Weights of a small masked image model.
Training: adamw at rate 0.0016, 8700 steps, batches of 256.
Data: trained on close-ups of made-up surfaces with and without defects, 21.9 epochs.
Rows from block 4 of the encoder of a small masked image model, named by matrix and row number. Rows with one number belong to one neuron. Each number is 500 + 40 x the weight over its row's rms, rounded and kept within 0 to 999. All counts start at 0. Numbers have three digits each.
After each neuron's rows are labels from the 100 images, of 14848, where the neuron reaches its highest value: "peak on" is the class under the peak. Only what is clearly more common there than usual is listed. The data: close-ups of made-up surfaces with and without defects. In brackets: how many of the 100, against the usual share in percent.
# fc1: MLP up (encoder.blocks.4.mlp.fc1.weight, 768x192), inputs 0-63
# fc2: MLP down (encoder.blocks.4.mlp.fc2.weight, 192x768, transposed), outputs 0-63

fc1.36:500533437457500500550583561621500500500500491563505520612475500522500537400503522500500509500500500452500527399437518544516550506500473500487500417500500501500500528549495548560500500500435535
fc2.36:500500589454559500455496500500417411500543446508465500500500500468535490372529500483506535538496467549420479448500500546500500503500553570570426484586500599516464522539425516513500561480500551
peak on: smear (66 vs 0.6)

fc1.718:454523554500540500518502498500500500597484519500468543500452480467500500577474481414500469500549500427403531535596477571546526500500500531500453500528452508445550500576475513500443500546473477
fc2.718:577595475410478500462482511476437500500436407445514500500446489546421552538449449500579542500490414500492558538423500500478500496533500474500534517474551500500500429432500460453534500545500464
peak on: dent (36 vs 0.4)

fc1.387:419500500452500500555454527500480500564535500467500524451602500480467500495500500476577540500500555464500500488500554600432593435500578500501510500500500534553574500500500553556500480489437433
fc2.387:582554576500500461500500500536534532500450563500500500582500500500500500491547479459407500500490473447461500500505558473531455602500470500543488490457454500434454538500500494500500518500552615
peak on: bright spot (42 vs 0.1); dent (26 vs 0.4)

fc1.421:488556547533579426458567465500472500566546532471448450500436426564517517450558563458500534536537438500384441500547522500473543554460548507511490500500500500500502530500522500389500534475450445
fc2.421:401574500500576421501541500525445456528500500500437444546544507501566531521544523500500526567455502406500526618459446521409569539472500520529474580500415437479500500445548525453500537467500500
peak on: hole (64 vs 0.1); dent (35 vs 0.4)

fc1.767:500442511500500432453532434470540488500500485542473500524474428462440598500443482480474479534500533530557500527500500500483536533536465448500423487438462606480505447456524500534500448488500500
fc2.767:458500500478514500443500500414524560574546523476463471474457529424472555500521483537500500476485548498504474500528543500568500500500500473520500399416482557450500500500466500571449553500528478
peak on: stain (41 vs 0.6)

fc1.456:524544482500500440500500568545478500540476532530500500500506593505500553500500475462500537437598496449500471538562547459462556473420513533451500488454438459518491500537581495500419440500389547
fc2.456:552480529500496511485457444519461500504525421547509533547547500500527503555490445476446499564482500500500527500552500582443487500540500510441500404546538555465481500500552574509557566468453553
peak on: smear (99 vs 0.6)

fc1.157:517540423500469444500500500500399471511461500500511532532440500500503541500500500554495426552492519472511500500500500592435500500486478540500500500468576514590426500455473500586618523499424500
fc2.157:548530477442500500500500500500441482551488500453435556542506532511571411409499486500582500624551497518414500528500402500515467500463500500500513500500500496500500500500450545513532500500500543
peak on: smear (31 vs 0.6)

fc1.615:564460454500529525500489500500440510507482500479515500500467500445562500500521509524554500500421472466500500531500500586463584431430566464500447419462550435500484500560595517500417497500488515
fc2.615:453471500500617504500521500489474500578500488500520500526493500483539402604443480475496478484526427615517454467500500449500478404552489468461549453577500500550521565491500482500506444456500503
peak on: smear (29 vs 0.6)

fc1.533:469448553494433419506500500500529433554497500424457545500500451500433409467577569537448481538500542458481500522500500571449520488543469423500500468409477500500484539434500500550500448500531522
fc2.533:517500517500533480491500500492500558517463509500483535500446510545534452475426453494541500539500500540509540549431429487462500432500500536445536447500500534535598500534563520531500510485415500
peak on: bright spot (27 vs 0.1)

fc1.534:500500500525412500500499471590534439522490556439448566500500536479461585398500500568473500517469478519440535442500500593500500500455500536500493500444529437500467537443500538481562515500500519
fc2.534:562500488500453479480498500526427590532500552475506456544445514525556438500451438535500500500467501360561485464499500500490503556523483577429458480421470441457535434534477513465564500494500527
peak on: stain (76 vs 0.6)

fc1.557:500545510431500390495542574561434435500500454518500542500500515513448565443481508500500557500500500459553500500517500541500500500500427500483466506500477548503441558538500500566565370500425470
fc2.557:507500519489500453500477427492430522500534504513432491535490521500500598422528500455500500500492459500500465445552511599563456391500572608524474464526515481436500510521556500500566555479500565
peak on: smear (100 vs 0.6)

fc1.523:476512521500473500500484495444464507480518575500469457500516495500500484500543500500500469550574479500500533536574511500466537546462577500529449443552482566569500441500500500493450464524500468
fc2.523:458480498500493440524468503481476449392500425565500476556514467556500444500501500512630448477518500500500529590484500517455477513574446458517500480513500549534446430454454545473429515449451500
peak on: dent (33 vs 0.4)

fc1.440:500500500475582454500523476555500414465500500561454543566449472502481558566528458448472529415432509500535487500459597452500520542485490519454524498410403517534469500512500500553483466500452570
fc2.440:450500500510429500436513500516500500519542522462519500524500500527500514510534507418538505488508481563500595500500533563449555458500500531415461421448500534500500543435440546500536500413500507
peak on: smear (27 vs 0.6)

fc1.674:500500500565500488432485500500466541500464463544428476436503463447500426459513510470454526568490555500510457471440583463427475564548578537574512460530500561500528500500560510467567450500487442
fc2.674:500443524491500470500539406552542533519436435536456411500500437513464457409564500500500498507572585500494487542541500510434564555500492513535498573500441500439526500501517554450417418466565459
peak on: scratch (27 vs 0.1)

fc1.625:500493438506500500500533466543441519470500465500424598550550460466430500500568500500500549465500483505500464500542548440500625500468520479500500476465456446539500500533500473500486480507500470
fc2.625:517571470587448579590500526500500493500450500565424500464505604500500500500500500500500584583500557500505488500484577533503496457500500500500512449473498589500439549485529474542500500451494500
peak on: hole (32 vs 0.1)

fc1.322:446497500533463520464500500500501529559500554500420547414455500500500379445519511500500500545469530460457448484484466500464591500500500500500500448539500500535500464500479465545500464411596415
fc2.322:465448544500557465475502428515500512500476500500479502490488531497447473500522515496497513485500575568500520537483479500454500500482526406424535634524480605472500500463509454524482500449604444
peak on: dent (82 vs 0.4)

fc1.344:513500500500464443428619508500413430500500533500548560531500500500500567472451500430580459434500571549426554459540528566506500467488540523500533511500476500500443543500500556536485478556500500
fc2.344:500474490516447475485473522500485592500557372501500538509500500466578462500556477527500501529500444471523500474446500540489482496441469486500411500500476573500474500482529532500558535500475504
peak on: smear (57 vs 0.6)

fc1.756:457587500580566500461511540434472493518457452450477488530522500445474492546480547465555561511514500450478500460588573500527500530431558500441502494523425500551509523435555439425517500534500500
fc2.756:422500494500445470482528489462492500500500532472442632500480482443535493441474505557516500500500541500451472522529449442430500500557534500523461500494529500500468525500500471500419497436500559
peak on: hole (61 vs 0.1)

fc1.6:541544449440500538467535456482514424551500490572448421529470530500500457500523547520605480536528500452479456499452500435500565516501416526473476534500473500530440533465476446512436457500537500
fc2.6:500533500480514450375538469523500501494505463500492574532500500500500459520551405555474461526457459553465500565411564466457500453557529485480576477457498536500464516516438439500549500500514524
peak on: bright spot (25 vs 0.1)

fc1.228:500500500500470500454500480500500528500532547500500444557500541500455444422500523528570438562452479492481500500500538589386570560464549468521458500500478500564500457471478527563500448500500469
fc2.228:433544510509500582500500533431464450468514505552550515534500463500500500497500495500461500500499538555539500500546529550479527500490572501527469477500500500459462509464432488535500410470533500
peak on: bright spot (97 vs 0.1)

fc1.515:479500474578560530498500424558447450474555526400500427542474513557539500525500500451521557500500577500500434537500525500500509592474506522500414544526537500500544500500460461450469513489471455
fc2.515:529450587414558500443445500574481468500500452624545478523541488555500466532500500500433434500488454500531503527474497521500529500500469476530468426500521418500501500500559500621485506500506448
peak on: stain (35 vs 0.6)

fc1.580:500500475536500500453500500500568518500522462415476500500542500557538489433565500535561524562544447527500466529543500529389550553527581551485450511546500500500544466546500500509476440524476467
fc2.580:473507530500575438576527582509548447500500500500531421500466565508500507500478482510489500500482487466550511529560468468539493589507473466485490500446437473447500479500500565437422500473479531
peak on: hole (51 vs 0.1)

fc1.265:401533471500463439434512535440500500500484527439491508467549485534473500494463500524500461536517466455500558500617500534500500563500500500402491603553480500500500461533473533451500500434554500
fc2.265:500507523617500540542490498500500500500460557583515437500500596487584539445454500439563500500516477500515500523500449508428459470522450581500500461569535527433500563500457494500479516544427606
peak on: hole (82 vs 0.1)

fc1.740:528538522486500352438534559516447554500550518500442432480468477411423485432520513467500514575455500534492500500467474500500484500500533499500466448500500534522500534521468534545479456485550500
fc2.740:434531558440516533588509500500500468500540426500556500504458475522394585500503500460434427587543526520421513525500527582442515458545542500500465500501500575465500500548500500500516500513500500
peak on: dent (27 vs 0.4)

fc1.56:500527421451500495500500494500482454520434518554484487650510500522440532500535495456445517386459528414473500500506543500524570500459545500454494500521500465500470500549500500500479520500408499
fc2.56:473535561516500514500484438500477507500500474553515510590500529488500500500511500502500496546500493532500500524500500552510486375501483597518497500500505591444503484556511500544570579500500604
peak on: smear (100 vs 0.6)

fc1.108:500500500500500408500515500471486457515452520500528500500471548500516561496559500500441463424500500539459500425461543525462557420500489457425438541459467531538517542519587531493537523500510573
fc2.108:470500500500405519476500500501500500500483500500564542554444497470497463574444491489500474508543500500528473497559568501570500446467500500457494445536500526483500500598474500598500500500559584
peak on: smear (28 vs 0.6)

fc1.704:500500543523553500500574455452526500537589539514500472559442500482500352463526557525525430569595544440500561454537554591453500500438453414470500495500500500500469482500438500545562497500514500
fc2.704:470500496553499500500483469455450476468500500517500547500478500500525581472556500546500546461500465500621585435489486500562500500500470538471500559500500500500556497500545500429500479477428549
peak on: bright spot (68 vs 0.1)

fc1.418:582404475450547532549500500521500500473513500500500500500435489500463457500500449540551596500500515530422428500500500500483523469511448438453500586427523569469500500500495464516515457483500412
fc2.418:500481500500500545476500626521521514570530500520488540552523500500500533500500432479464580471530486500529507520500434500576492500500530491500574500466500459472500500500466500513567500437500500
peak on: bright spot (35 vs 0.1)

fc1.303:460524500500432500465541485517472486532470453414560509500442473500462500500494500491543525544500541455500498500555463500424508500464576543453565577528421565534500500482568500500388474506540476
fc2.303:500450573500451500615471452500500527479500500500536472532543504554500500492500509439445500559519538500500480572500500564500500540500476540556500553543500571493537560500500484500500500500414500
peak on: hole (85 vs 0.1)